{
  "vocab_size": 91,
  "fusion": "cross_attention",
  "decoder_head_dim": 48,
  "decoder_cross_attention_every": 2,
  "max_grad_norm": 5.0,
  "final_lr_fraction": 0.1
}
Rows from block 3 of the text decoder, named by matrix and row number. Each number is 500 + 40 x the weight over its row's rms, rounded and kept within 0 to 999. All counts start at 0. Numbers have three digits each. After the name is the row's rms in percent of the matrix's.
# fc2: MLP down (decoder.blocks.3.mlp.fc2.weight, 128x512), inputs 309-411
fc2.0 101:518486507516431461479508405495432525530511587513517469487508444525501472468460481479520453498552473503492477499467538505471522467460558577505407530521493393523522555533409470473459555466432489468470560484453493524463499518511497421499513508459477540522520463503466506497499539486542435600493501465458467514478
fc2.1 103:510491539450506453469435467502442475513597538500561520469478463582588450562443497518523430533472502502546458491478592478523530559505461584561559530526490546529492478411498487473550507528504516540490531396474481461541494476499495455502514531496505474506498500482537497517531494476487467488472482460481488537468
fc2.2 093:494533503529476488467517507557506445499483519515510509582460538478524495453458546480476525472499477455483484475549415545491478518488527544412477523525578527519507467466545492468433438530485471495476470520442511464481528492521505424518546495505509464442512555486560530508496485489467496558524535478492433554534
fc2.3 100:545487505539527537505503513549546522454513462537532552500486407522521497516435574525507584474521464450452546512521501456485546467516539505534582519481441547548454471546520453498538417450473591478530476437468526464581535495516533496582473418487469541455415573463512517542488489541527528496556545456511468447480
fc2.4 100:440518555522518553565436534510557495455517603451548530500540504530473467465500435529488414483501505481456457515503535570526591560444512439546498466455518529474512471521509454562543499523445490495508458533431462520493506494470499532443501467521576508532534463536520491477443539539497419546522511489455566452510
fc2.5 099:571572530467494519507457527477528461578426447481508469487528503503551417408485488445474508491507501494538462574474459490545482477402527479543526491477473451573554466478517527563442479534486477505543553579421499469495513497502497517469468491499472496454526491559460520464463506412558448562529531523504517431496
fc2.6 102:467494494448497462532587546531525511497506542501483435473454480542530478448442503522560540458542517484551516498542447424484526440591434482533534469482485535455524526486478436506488534537540494491542452438474480509533578506488572525477518554469536538429507486523442488522594459562510518488563492476474521497473
fc2.7 102:541447457514467530516463496468519423517466569447539534514458470550474438530588481551540530558510560481439475577496465525487569586456522523445530549487516495550540445511549517457512499466495451535405499455475494550375466582515436503510517464481550514506556509478503477543479518530480481482456557470538441553490
fc2.8 105:480498532477471518532478478511533440414534405553453476450505498488492458542494448488482599519527451531466473506504489429559424486520508490530554470482443529494465477457493557506451455560554548524526431528502458546472468453507431484476471520455490553513476566538520545466371464491442519492480457534536535516517
fc2.9 098:485497493498385530451516514512561418491525470497515495466519512562556585443449574429508511415559512502477517519528484508540436502494573558417501510463492504503521486470457471486460565525462496508529538504570493503497444509500488403523465482464453530525456474525544474483480465450513466514565416432495554491552
fc2.10 097:554507465459449552522568494484489424506494544522538442449507550528565505509487471525441494524549593492443489407547509501495540484372469425537558496502562575459492499522527530449470439455551531491489531463490500487567489488482503503472526496470474482459503463501584559457519462448492533529533515443483456459460
fc2.11 099:437462511468441438503481501499503602519511459500523424489516517509523567517404506511457463462549527556411482505475542512483455516464460511492549495527522522510452491506454502505588481493479453491493451521485573555500472492486510534535507460511577483554522457471457547510536464450487497419475527510580536472491
fc2.12 098:508510426567563474461483494465540412528460543532493486469563461477496463548511513545502579467501531508413512506461477502549537542485460477476482492525505475482520440512459484464486555464511518455439409507483530576505431591488503541452505476498511558474489528508483511564529544546515429487570440523457468521438
fc2.13 100:581570499581533533505465496564501446497463511504554442481515515498455445537512518572530523525503483475535483453443502488527552579471482499523474503534511554530461466485534541502497535507505507477509402504490483469531496494527468511501501503505430545419472514477550426512501516480600518470494494422511552546468
fc2.14 100:452486484484476516503587483486495529510415511391506516598507469517502504491477530392471561445575493436440587493515473471481532505535434495561561506519473546502509463522490528527483547458516475503483540552521475537504477490476427536456547554534566505564473466538458517490456491456459533539507531536583459553483
fc2.15 097:465469537553558527508487481472532502559468488513507524547542507455507560451430526524465499517455572535526530504503472455524512529522560469523537511492440482414471504493483460510560498541553488474458501508489547483484491468481549475548477461518438530515439461498444559493439524510389537546443547491433521424512
fc2.16 100:396545492521469472518497433476442526456469438443456484524483534491532511551509488584493551458499479454519548525492479454485586544504448482484516403413488505488517494490466497429527530471454487499521438525546497556524474541541494594519532449527482457579527494431506599520529473477431589500516513488521456573550
fc2.17 097:453534471487563476526512506501499504475550514515517513497458486501458516447522510489481486457471492433486452445543503502499526501486476462543476465470508563556518474564569477534514584505445496487520524532515567579478500477501546431489483555581498496531492551504446521469521507472509513530435510523531491468543
fc2.18 099:482475507455473518497536530505520530460413467523485492490482428516453537566511468410479471478459511553551583483502606529553494521518514552453495491481438484442523437483495433505465487495500430496556582546492506400451518452545542548462482457504477518527589498468526489491522533496425516488511500554484450527512
fc2.19 100:538429524506467536493534507506462470470559522492497512403554537510416478538460508512480537559456518409457507464455431436447532546586487541508552499478548539496436504499533555482505475560522454474493506535542511481492499465481562475450499502533505502484445502487535434571485502476454480595524461509421509529513
fc2.20 103:531557448540530508463507521531577525483500506518488543528546571502557489415510522476525598466470574470502435474495555548497503501583462447558467460531479523514523553455495533506471464497596521504413563444472494488508474564468495422450469459542478577488465405465522507437490515568515525438483478503415464525480
fc2.21 106:485445461564559489452531552490485451465516555514542521527445588474452473520523489452508492491484453419548525474536469432530490512517454492528458536475533539513513545507557458443524499475431580554533439411513572484409497445497508557482493471486473509423482471515493459495497580538468522450476515450439498453448
fc2.22 099:523504497529565467536530435515565450502533508548489544446506468538542527416597468496500537470471550440567449540478503470480453522549540594490551443532433545606484610570425484458476517472505495497466486535467535445535546504539528515480496515442555455517487475441543521522525448486463439521461479503515447543498
fc2.23 106:475560429471538482457486545474486511526500481465565492444479567481495488472502529443499489502447539458509497481512501449555435495494596487511521482493499492490519452429506482599518459480408480527420524502487509522486511492585416513444463572543501576537504533554492512492524512507510516603553554601472485481553
fc2.24 109:488493537432551489519558499580548524501468435499509510526561507470402505502477435495530559492430549427590485521526531491482481573557541418496547460464507482515464545535469507545474466525545517487519562542436420528478511445515532481444536457534533464554481575505565531550523475502511513499495545468454536442532
fc2.25 097:508492542490480435498468507512534544442459532385441451498499507502405535580489443552471525457508516493430483590446520442514533513471469477514524514565538531548450491486522572550459507532444523501500497424498481542497488497497535494454529504470451522576524452500485478510540552423491491505456487543555517509571
fc2.26 106:451419449526509519466518509495540486426540543573526501488497526424432453548625509543501549487528421496513506534458465526534569448593480498468510610542506508413453476546467575472413533438559426514562469502424556484539476509519583491460493494513481454537539521525542524527424480469469518443463455563494522406500
fc2.27 100:498548495518464548490488489541399521438497465513551556436533538523458494554544583447509424519477480487531524528460459546528588531493496424471509492521486503527504525586451581460529485484521509515590590520449526466509503493536553586482552509523495501519442440563501519515483539400528562510523517464415569529485
fc2.28 103:476460519475477551517448529501547469464376559483478506510514490543556521535521477554548511490555539464484508433540506475528488483464492504497589528536446582461507544448477520441573481546420536559473437487492524479507555543465437495505463517461529491480466537497434442474561516510518423451511522534478568498565
fc2.29 091:516529502476559482497452485573531459511486482464525490510500466532495524580461489542539518433525567469403477479441499471520525518495487525560490511539571517489524506419540501521565476473477472467479444500455550562537464488436462471500529486531467553537458544481495464489458487597562493541510440436478561472500
fc2.30 102:520524464539489530503505513492475454523503473508499486480548532560473527508542524500475466481474538618419534431470495515491498516562507532475475515550481461519457517456495483494431517476522498511517548522505536514495537480505500476464426436496496545505535539553452491473490525492568524488559487412456428497468
fc2.31 097:536484504556463540489476480544454496507496555560515494454548496503413547447586399544489484541413440501527569506398487507536499517485516561498468548537522520529504489501502480511474520447525508470466521409484554474545495477534474521522491457382515581507471465446471513474527539532449507427557484477497476546524
fc2.32 108:579554553546450506529488447504464506490481461475492512515505433580547542440432443512483482499472427446536475531484551515503482466462579456467466491487587498436504468492498615542447470543443479518517489515497558423548506435520548498434529520481441597550524500492519483567549441582576521480472465469547467473447
fc2.33 109:534554477519542487433511511503473468557516481521511503489545441492520469461549501439518535484537442578474453483471480515464522511507513480472536434517519498521493516486494550521487444514502538513449554496517497508516490511532526448572496530561592478492455544525451484436420578504528494555473551555477493441466
fc2.34 104:485484448488479486520547530490420524466529512541469573548455493466465486495495477528534470477466433459440487483589441436489476475499439531507456536597467452434492441521482469494521522468504547456430563475496535547493460532555475578588483462442475528483498451573446481477530576446519501468492523411487434587445
fc2.35 102:370508442455496484425468494528529475473484526516516491460484514591442527555482544490518436524498548584521517482565450423564483487543477515469538427445478490429548539480466502470502549519548487485503548494476511519452516450384509481520517490506484515584487500581555603467478434499478535484488536488535494471392
fc2.36 099:561553490472494540470477448538499525520506495473539514500571536528448476545511506469484444520540489489454513461469520439561467545465489557478488558456486528466570480570537489469494519474536510515528474432546539512517473542434499457505492557542488552489544547519503505553585473498541543513514564500494517557475
fc2.37 100:521538498490562546482522525572494502543513451546514519505534503468469534533577457482554527539502565517473561514435368549517505522548554527610561515495570473542519515526472479454467471547552446485474418461519505536503499499475450507486522398531528497506487474569546522495520517533521541533468555443463560442545
fc2.38 105:402483520513496398442484427467505478464511402543540518455464568494425488507476493498486520404501476501473538533559502474522424423604453464438513508522528525512565493615470492497499495600488494456483511552490560512466467503529486554458499518485482536503526465508542459522447526606526397529590488461459433501525
fc2.39 108:477497513551429596485504494468468493515566508464525530600429459502546451514491495488507477539516502592479475641415501477464532450467479529485546537595546557477527534492481542441529529515444537510535484535531475515554523521489484414531475541485548491543490483535488498552422488391597467502472480467539506519515
fc2.40 092:537523501532547488547533543520533495456433545406470475478452518480489495449534511423497437436476550493524489478579458562531515466531560526464499480488501505428526552521496457503511488464500449503525487471494479426507460481456428501508464443487453432531521455495555518476524577559464496448478547463489516519426
fc2.41 101:469514504497506470496444509527498511411474539541499552520549510498470575524502480561531491534531461504529520527564560494498495431452568569434415546500562460550478586477509522429468512573474549467495469524520476501481519420574491457619541471533537498527468535434528519488482476606542444460493515555439552492494
fc2.42 099:485527557527566510546502475500556480521479499509528520517453505570521466473465464528461489530512464526480506559472464568549557499450447500435575556499542495502539499539481495517509514465528426498519475530475529420491544542546521514426510413547484519522584568525569531484473504473393450529555470478562491535542
fc2.43 103:532419551554487503556483548467508537537504534469458552565505584510406454502510487470421421478492527484492468524465492517504515490554564423541442516560534508465507538453562497519542490485495552538464550524488509565519542476456498444493480472459467513495567408564466561536548509551466486508472414475449414504436
fc2.44 098:521511504475486499438504462508468523566446487469523512424501496525521471456566523530568516448520462599498524502551450462438535472525451552517483457466487516506478527553500439509563489534503501491481513465478475476493444457483468416502562451470517435499471528567501522553509525494458528553550479435457490519544
fc2.45 097:488527491491464480453537455537517469406511520416504556477461474507500547518483440517463529465457506508458514537515526476518524489419427500479569500518565499471478490518527480483476443474562566504529406524483503492460497530499495527516435457424499567472505511439553557546497491490491408544463529503508519439507
fc2.46 101:466542449465550501475474552506503537537512552535529488464374548433426522471506500465549533469567504526521522472507461499580507497489535483421510467475453452456541523520487483535471483452510516530525561440472468484472521516424532543531437422487520495496465534540521478463489517541583463449558570460448557526538
fc2.47 099:472503539502566462494463498480496447565441451470477508517504451552484450511485528529436530468531541508485567470518546475445525518510427459527480549515548492421452542541585575443558514466458543476466493447515466540490527491532471505506539470562605473511537543438515551494447512551469470523485496490466543526479
fc2.48 099:533481517517501567549518495497489579495528527539588523399505469512591534518506465440570510533524514516496462432535533578483520493552477482481509492515547407447605471498500545516431461513545402560531545484511504615512488458427571518506456509513477499543460602499452430496435523468477520522503492498463506550543
fc2.49 106:563535468483501514500488450547602483472430521549580512565486510509457517512480578499493434549555506560521482519532498498478413538529508445491545493475549513452441474503474586465492500461434542525483437526564471535522444484499509483454577485505487503527396550508496484454461420495507482463458575491497494513536
fc2.50 094:484482485615518480548579488499492498496479494463436488458452512500586553504503492463508589507501440564534475541497488562473522456484511509508488464534492514496525491524457479485510537500484522535539516567497506499526494484537467568506431528488534532556482533532503571489473463474419426477462549512483503438467
fc2.51 100:509477438458576478473461489491509499467496426455542433500465504531486546481474559532433531561547512496428523549450494521480492490574513497540587465505536470531535494519474518537444468595527472425443449432488513523495491500505547477505536501484507478502462533486470504499486467459518487525480487592615490460483
fc2.52 098:477541412442514521460537486541507552434443473458444457495435499473480494473493464441492447461535528486447498484511517572488507487505510545540485528470483484545569531562419464549490503451477557555457533496502558517481466477420490505484497490487486479447473572530506467442462519529520504521498471527477492547481
fc2.53 102:438514441480498504457565507476487477455532509453497474462459499459551447484613446474504474457479466393508512496541444447598462432531546445513481482512513524496564453492470518529442557521493537558513502555496474551535447537517436512476502475444509537464509550484553500564504502573419531540503492552497435518486
fc2.54 104:507448509459541417541455518517471527525481505595525565485428498484521530485516548455465496455511533530394453477556479522537477540469549494421464475526491511547453529525529503494501461472458421595485601413548505495535472515450467482509506475490497492478496506458510474480519510466428448449454485443551511575557
fc2.55 096:503567529421541465506553504493509541440493418469508516535487556530489475488483499562514491519537518477478454445536498531528569520551517518558532500544524502547455451535505521508470508504487468472532498523510510471471473518465452509478606521510454506430486458562523470453499449511516477556486533598523471441516
fc2.56 095:488523523434409425481555504410509488585613457507525456473445472519488543528610498433475491485543474508435521539537519511516413533464535429389504490513438509462509523501414472465526509485468434519493525447519512502472484446494493474548522499461512469605503521521439567495533466511493571566523487432472524531466
fc2.57 100:516453529468513517512445484482478532468451463513413495515475491496507516576546466499533494489485459512475502507502456401502425554500511503489429505479508418497503496467510501549542502555498507506526565478550517500483501532484519468414472502481440538499454485435489513515514488520506593502443527492448495530500
fc2.58 103:505528470445507473474478539455482440459434474478503463517507520507447479507519423541510426523472496554515565552517440461492479504528575555483518525479497573494537549507508486476472488413570517437464452475446444513445478439547445459451515504510546499531533512573528484472503508459515483509504581463547543527448
fc2.59 103:506477520519474511452508470509589518517471517520445522533586450507534468562510462560462522492531566559600478553449476472529477466509546555567455478550511400465522464439499530462451513524473548546501432550483460449526535586489503487528485549498521515526483521484541498545537441573574450559480490522518513477457
fc2.60 097:467455461440494548489523452523565513533531470602453466507498517505459496596441570508472434491533560473483417510508569490475463489540420513462483463490447450545488531506571491495536485495440574526499490496490518503491473511474420415488558498471444534514528481480520522551487491452481565444482486542519527462538
fc2.61 092:498454522524536513544460500487492520472464473461492487494513488431476487571534457487502457499542471586625517464472529546489520476524538534458481518552496503451484506430508459470432554460483441508469472489505494542449477458548540483503549517487485538576508553500467554451451555525580457553446486555442487507487
fc2.62 087:467516489518503516510516503494570470494525521517509485450524509499509456531469480532479443460497560467453539487470470494535543471483427542521463487536506475482521493435456479485527548458554511462513488483507439593484528514523492494480452466488384514517526498479465496478586470495477575442516402563473404482474
fc2.63 102:492453471466511550513562460551448454486540541559502519469480574526483499507492492516475533426471436484485527481455505540533505503455470511460499500535499528531542519474432430433478574505466499486473534510525436528505556562563475512526469481474502529504458447455496471465503471469479523362512438455446433532476
fc2.64 100:541484449543431560407533483433492499496538568430427558508523583475568477472482512463521512593417495493471474626487472543429497537571508470553533525544551482511449496515543537430510483502489522515511468561531493512425442542534451478508492499462473514497444433524508535537455528521536485463465507485506544529478
fc2.65 100:517520499571511603483507467481436504526486556471533531551472502473488504442479441532575491579551515524529473506532521444471492539495470456458431505551513506571486508540485554472520486518487503536493512515528530507430512516409445501497520488482528542444473398520468480511474521509489508451456531501532449496516
fc2.66 100:557494497531470556549556455470452561519519527485504513507481477370514510562503451522458448498554480547463464585455503540479437415433395498479418533489552539535466555485520546523494517511432488487518524497560475444495490535530439409507512550489461500458478421528453475482461479442536531473458459444491470509444
fc2.67 098:518451473527490565432479555378444481574546444467415516479443440494537507485512521429499524529495499497452489517541493473472479592557500488532497498556460463513469453503466497524484576522519479455478505496497524593453441521489512573502501484524505500567484430497500481521537516497461505519566510521494514460520
fc2.68 105:543489517517501491554490535535550494436451488490426475484484515518464557468488515494523478473381586484452475583468518446554572491542504470573526477448457624511483524522490530498518437565484513433554527467498520487519490503487491430530540499487402524484539575526406529462474514572473507443521509540538507457447
fc2.69 092:586531530503509512532534526483503501569517523545482473552490514467531513469486500430513525508423513508495521500475513517475432538492526463495485489438572514493522509407512481476530502547513482489519495514560498503489519522514521561456516525489518520574483442483483498472515513494513593428473500526529524494476
fc2.70 100:518486579519518497476576542526512522499553497437499485510568501568568513451468424525518457415453465470493539525437474564548501469433509505495524548500534469581502479608484466426515526527471539584522479492539449469509493460492436504537525422519475459503480462499484507554546447494529514594544435519489462482497
fc2.71 097:474512496532468521502471562519545569577563516544434515463515513507508547531503541466468450468572527570550521455511487505544558469453533438516481516490447484458512468490466518487498527524567491574516448455530500479527474501455457474473566449535457453518476490505564526468521469442560422536571538485521528470520
fc2.72 099:488515492437482481536568517467528488475483527489557525442464514484468437440552581436486496462509448488511460520521472484501447436473454514468537552521552466491488500520475537527530458482487518470436547516523482443517499567486551527547473517487539426488457528499552509545483523472541550513478542513501492467434
fc2.73 102:505527499429456427442503493446511531475518469512510487561467503502511470456529480539545569531445538455537494496510475425508563527527519557491495531450513480510463526521536527482524447484539533496496470483487527453487543462512549401608532423469499491555561466460469496543527413557613536418482520494470491523476
fc2.74 099:511469548513421535482475529467441419397505480492503554494595561504500559528508435472494488524471478515526498475457525492487455465493477507519487444502557502537445533437510509591523471529481545469500566528579534497539474510549501440535541492553525478530433480516431485547471529509545460516541478500527503471566
fc2.75 099:576502489519490506454499499555556492495512469504442529516492524444523427542414486512518575480479502433514482494482539478499418524538454409535462456524487528446497550445645516486504541463509484547558524479553496437414510494537507468521486494481517459528484464525552492511533511476472542482490446438572508478549
fc2.76 100:499506559503505521452552496543476557568495506516487485471505502557515494508539519520465551512415441587484481479505540558529520496539533467513528507498522419468486488482559512501533536443483487542524536508502540552485443493484533481476511483530513502489523432450519506474469455478473483529501492548472436583512
fc2.77 099:553471492504478500500470492429440487501519525535512479467486501461519474487576523541548380492480435475486537447572523458460464480503510572532451532558516480488406488489524493467490563554424445453484531494493532447514495552564521527489492590529498486487486501434528534549589544548458448510512540505469545539490
fc2.78 099:474540521582508483510439492482459480524449515524520503586509546525484495500414513492525512560471583452521461566514480559430417515547466473475493534498415538501493518376519491460420549491480451471474487548526461491451503454580500520495512476427532500498557544538477527512523587525501488518503461470457481482550
fc2.79 110:446532438441542505499528539512520490433549421540427456511507542457503493516416521468438512520498473514496494473542467474462493464519563434548477549501518519545617479454431531474485458512472500482511467481491532466539560453488508478499470568508479443526447552507447505480513433488499513560459498479560555469560
fc2.80 098:505438532530510422482551509490480583541602552506470552574471514512529378488467510493474487540464493472507544548484525485506408488554472454523519480523476402478474496527526513485521453477423464444430533551524542518546482531429562453436428534458466527512510474493468505552519500451454457546494522515548504518423
fc2.81 095:485476526459486433475496510533541449411564528567473375516519538482543525547460541562472533526442562439512530504529478568497499508461468448524516520536449448500473562550452516546436487459477529421512524557578473505466422524529497509520498500552469430467492527516516469447469458485533495590596538537470495451466
fc2.82 098:477511485503536456512498565499574473481460477478490522449527506512497506444490543526422534419459422461516459563498554495578469455498484519576477532543496547522438484464581454543499570516510506545462446538442440491436502559582558516543512442517544526572455647507493503505494454540476586501455512520534450461404
fc2.83 100:540543482453459538529441477476452501532483546523438565495546436434471563541423489511458455451416509539522514529476514527440453481476554482502568534492546514448519581465502455568578478565466502474517555480474526457561519463559469485515541491504554548548495496610545453482487416604545458524497521513521508499533
fc2.84 098:468492482502445596453456541505504525486516484480493472527536491507456526556467573564478553465509517504496498513461592525546502501525438560498515519516453531566477531459507572513443538553545498489515459413526482505455442448498464470522516501491493537417495459470439424520459410602446479527451442559534514518541
fc2.85 097:533484480511494532503524512507504490468551486561524538530543535548550547485455617560545489543446493440524501483469549481525493565481390434512471527510452517484522499522452565448510482520482538515498511559422492510434510535522506471449489491490463545453477472495547501537535541527478426480570559470443494488493
fc2.86 105:537571509454432487516471516520527508544504464463524549541504533487508504497494452504494472561473501530522551539552520489559442442520524482521522526512542436488495492530540538455463486563524467482534399517471479594531508476462511489463506517537503535448497516454515464468480537482522548527444499594470510430446
fc2.87 098:531446582530552599512535500477545512427524485504490503473503492486538515458522489492492442476494526537487534511502499475436478484514481474559569464536576537484433489513453448507498482541432493442499464457551484515500518447458462495500417463492504519502528419438413547535531540451464595447434482410524497411443
fc2.88 106:488521490445564480563463532524533538551478471500445406472510520450482545474459558528529491422482426453499567465605541474458540501539470512569577470443495618579501522491531522402499445454505430493495492511417522509507430573529470485539520475512485469464442541498446575528435492481525516501423526528438550505467
fc2.89 103:418542487431463486508478453500459508519481535477531494537537449476504561538535551526467514539494495498501505538457488465412495498539492526541456505559442515547498494548520502479490461510485501558513494493472463470505595492434442449444456525513530514520519526528495577485554437462507487450476487464647461446518
fc2.90 099:569511540494495506536581581467431525541479531540460551513481487535500512551453515508446527514476436489515447534472604533483486503541496530492478453517558427425416565461491512487480558514431504480465562459554519479503435476543538468494461446461527548551567484478490505501511481494467556533488460540500518536492
fc2.91 097:443546534564514533420522558446542500505488519459439507542478504525547479503438547418512505514531541449505498437590490542453565520543459481488503499505524512411505500504561535475615499518538436494461473448518578519498466429486489518492444491554498469485471471434515500460491505455457536553488534549567463492558
fc2.92 098:531538461466473482408531509488402442491518492489493518489526470451472436524407543508542472506498497479504538543539477577450472468475496476445469467479537459549505498596521595483488479466428545530526513482433505507533490464505575505469523535500561475547536550475587466504435451553479518433457482595539492497506
fc2.93 101:475392451491574498486560433458514554501486494554522476540506465471506444520523577514513451579489558432486503499439554581556547535539452504479493551494570505542538454445520554472556538495552451491447574432513524495558488532475531506499460478423445515409563537395490533510534489472466520495500430537478527549511
fc2.94 098:584466489517466548531499478474482459478475538498572443514483454520538450449572432471598532511449433443509556435487488562483524488537469497474516500532580495471476502540559552542494470513545483560444511555497383512507498532414484516411531495481488489515456533523492551537462524496508477537477514473444481535498
fc2.95 106:440494502496439521502462481476503534480417526561491459508548497473545617500514489566474499490528548490579537439505526475474454500446497565443501543515472507478477485491451472558462480457463493474447514538504474484535490535579495488466447488467532468504461529515490492524575487554546489446545563342426504509537
fc2.96 110:486515527496459492577516511484397540519480507440488462500502419516566488592494478492459506462490537547444514440462549414494473491502476457499442544494494465568486505479536456483545547518516472470532484524493486478532514612485548551505602438504469520523469456509452451465523513455490481497532526536523531569456
fc2.97 091:508519380506520474534523485486549523414489421574536488463521467529493515485513530467533469445531507463534489455600543436463484489455474511550447461539543466529476544537422468530495477480521533492461518423496475515479519509493468495528531469532586556492547504501547460501496461481485531441480533501464540531540
fc2.98 094:556445504450516507509448545513447467421481537546540560455436487496525464468494463528580459512491510541476533518520539524536562545534505492498539506542454452475541492433481507524494521492555541544481525427484502481499495522510481510459475470492579459493543528493572517514496516493451482481551492444531496491546
fc2.99 104:495467486495501493508450458505485484496487460491520490490543560514546540556471576522461490483586559537568486516468516531540510463515447507529503481467526440507496502507510548500496539475564451552568468567482455418555497451488482529544515458540499500506554556492559465474536457471509457494449542528510469482436
fc2.100 103:550418507497534567556574498530555484539577474503436490567490512426574490494466529494540555440512515579470421449478466418530526502443515570457493497409475541509480489513551430460529404500528543415458448484502534516564566502505462439528378497495461515456463435540441525511564514480494532509487596545505512576428
fc2.101 101:573453567446550429450502437405525498461518511440405465506523544465396505460557576489479539548502503483460536460479442506557467511494524467486531526559543557486480479489603459473515555471536443485469523541470456487499516449530481475490437515494490537488524483469522498470416523457501575568468533480472509492486
fc2.102 101:504534420558509455537429481511536498487450414494523516516508493517477371533471522502525472472514536519534456493505548461453478501447468524516492449509521492507533448486569483550590578498542497545417432516571518466480477492554478476449489517497484494526492553486466497530500489484551538547483540624512552481445
fc2.103 102:399471433500472402435506512543522441498453555511458434468437467530551463511545459480484501462512483555488501418471450491509443378512467498521474468467499495500534617481571509486473540554575520553448512451469468474504502580516448507521480415459568500598486512549503544397499549511520542455529516451553485545496
fc2.104 101:438513486456547502527491504501522459527554526538465536603538515513522541493525568426508521493477492493517471544472444432452540569475535501553490513508492485481528555531390488544502495467452470479492504501500467484495518538554550481498562522585475497533484564486505541512566410495447527472516454441476528500520
fc2.105 100:497453462518453509485522486437395498480554519554491542462389544503499547535514522465509519511474478464497472492506542508481509572523523520409483512473501469544564495522593523479581559516577515495500517525449504497484508568489571472532424522479535489544474466581504488519608561471518437539467541512479479481528
fc2.106 099:480448479505495527508567509583452402491521463506486500512481505509501584456516468523492499502459473441463465476474513499489521513538562462484481580531541493500473500506500567468515485510556454513496586450480496546551507479425483530486410520511478486435401520443537515522598591499497507522472465483545487550500
fc2.107 105:504539419469598515454526478513608449479557571482486506532492472464532531449506476497525478556456479497475551574507483488475438536525591486494490475481465521516461501512518483481491516483563518508469469466457487474431476454532548481486463441499546463422487511469485541498520462530554509461433548470450505446545
fc2.108 104:455473546516574438447467462550536553464527575489502495541507554473539521501422551480511526515531528560488484489441539503491485519521481511503520538502514492446529480520466495527509488543446453489497526482482519565466488417451470489492473455437473499546574442480524491505551453411508472482530529430453480557506
fc2.109 099:541517528453421552508466547492545491467418484489502452499465429452482495492561523442483573498504508467492533548512493511488489488489533453507488547502493499507525473528497489466527484541558521489503499465536498499490545462531493475480490449505480550410475514471490484501555553465505491489549517487428516471537
fc2.110 096:528437592473495486553530505441543446536448512511542526508495408530483499507441521544439487508532494488472475460523507578540394476502457528493480524543485494520484584526482419506527468456446442530507485499532532551406431476524443524516518487433517503565513468495514425456513505516484473525455424496540517484526
fc2.111 103:516529459470509560457528521475486424584493422463519499416489533531501533544514459461444498497491499394536538530527593543437479509501548527510572500566448463516516511499495484529434452453541544523549546455538465506528480469480442546502509496478547530516419547424534537496489517525449536459455542495581498423523
fc2.112 099:513464493556425537517546456545530486465477482468474450453466477528496514458485475530537492431542439494530499527501495541545557461480492506492522497501562559542504566544424565474553495544526486522564474485481499505545464413509513469542490532652498523577532468525478532486449587542493441528556486497574516503502
fc2.113 100:567487456520492509497548508486507398520583442539476485421491523516535516443488530485504464503467516500422617486515570530523541449512494588440562465485507522467476559493551527540500521504404487439485432471482476499503442468468479490519527525493447417500521533498584483483447576519437507440479485552554515507525
fc2.114 095:414515477523468517517430539563519512501513506504514468468478514486482509404532508448451509504440496430520546587520457452463489542565577511582565471451480447558517538476457494522506560478487457482544438416480454574443489518582427579433457496542537479554522416528493602478500554544490439514521527481426544515469
fc2.115 099:512489503557562506531497448509546501563567492464557491470556543521406504507487548523482496523469504533553455487509513545494503508554564556535450552450509435585557512509581531485518580543563550501444489504501517487446503516511527497449441501551501446512498474503453459524464522513476496443525483501387418550455
fc2.116 093:536467476481489527580539570544548471551526444501560474392536479510478525525494497513527492510525534477536500498485438440543563439542532456439457469504459515549512475465491460518460458431559566525451496477535446530533496550595494471536400470524514522493501423555422460482526555515515511421507500434479489420583
fc2.117 095:447541527481472498513524426543521526451428537472521488510475498517553490511461476495514442522564462478513476546540460493562486478533500483496514490467468542494462458503537511502485445518504466561585515455575500502440577488426486524514552586497549513491514500460502499474417495494495417461519470465479468550505
fc2.118 099:532481492469522521523526560472448537470526470513447493543570546568538541496501538529541535481471515527458523482567507478490550510537541421494543455450539492488518522537518499458488501483520525456489544500534492503529480432431585475508503538526412461534424505504469466495546510458520527486481472482536482465545
fc2.119 105:468504562433426485494460500445445460527516463556533466536539505458470494482594459431452460466505441456492491435568509506518486528471469513493466496571462444453510466438470494470468513478489603468534564444557495513468457426522462571509446479508501578523519485538513489472548512561530547539568464502440414471445
fc2.120 100:429497535503456379458475507477540536466499464508530472530512453514501360536519492544539480553564452471536543475425502515477473549576562552517497474482555542434515477568532545517440519554506467514442498559537458512523472529520467526531510547514482490503549524461529475533469386429497438532500499515537533504517
fc2.121 100:383485468444492508495473527525480500469506414387478517516494443441533555494556419547533533574525492511548516488482497468506529581476474442450511589484523476519509501508509539465575496521502508501554544474520506514509523483489462486544524508507488493473549572515448494507520470473585533512493501436495561499533
fc2.122 092:548493553515535597538536546542450485509537547544477559565478496431487522498442548542538422526545489537407526484523520450516510517493598478508444497523475479509447445530552482479522360520413461496504527494522498553559483559491478452516523503451480519455471428565527532518498475564474421413554508580478483545480
fc2.123 100:500561473562472481585486557498501492575485514519404495473400514429542445528524573472495474484439411476587457451537542464436448500470533535530477465515423536503537450400497518529538438449467578500537511460493507463534519561584503464425509538491423490517441496451524509477447540479535455557499521513561551510559
fc2.124 100:549513486499550570547477445480449437520481543543452481471516483535529567552489538537471490547502553447502443497497380458518442453511410490458497544494504564508449450514548451467496436426455461527528486517556474461409506566582458474533380493425459463443477528493566447444557566453461430530463469534415454496540
fc2.125 093:543452526468604468534511480482476443571506494568502461471484558490479474495444470516576528486580510521486523549517531520524524521503550428474464523552579444509496473434513441468460496540443519522546543402552480467530485540495553495479463463541551465519499415469497528471459505497586485533517539492424562522507
fc2.126 103:535481479485442434474443481550617440487457483493514482535471472437527478503567509403501520401473519499513466528520542459514548488497522488564573535537516510447506525547445508489442533484470504450495524499527376572495457483479499514468504549550469463445539497498504448500435468487521472514505544524515476550528
fc2.127 097:502451574489467473462513474472488512521499485553500432518565449513464493490537501467507436520605476500429453536481531477459527511432625419446453456495503517445494442576450535496517521500538507487531576401516403512476499484496502541514466545550487514477523435456536511504454493507427506426459472501538463475507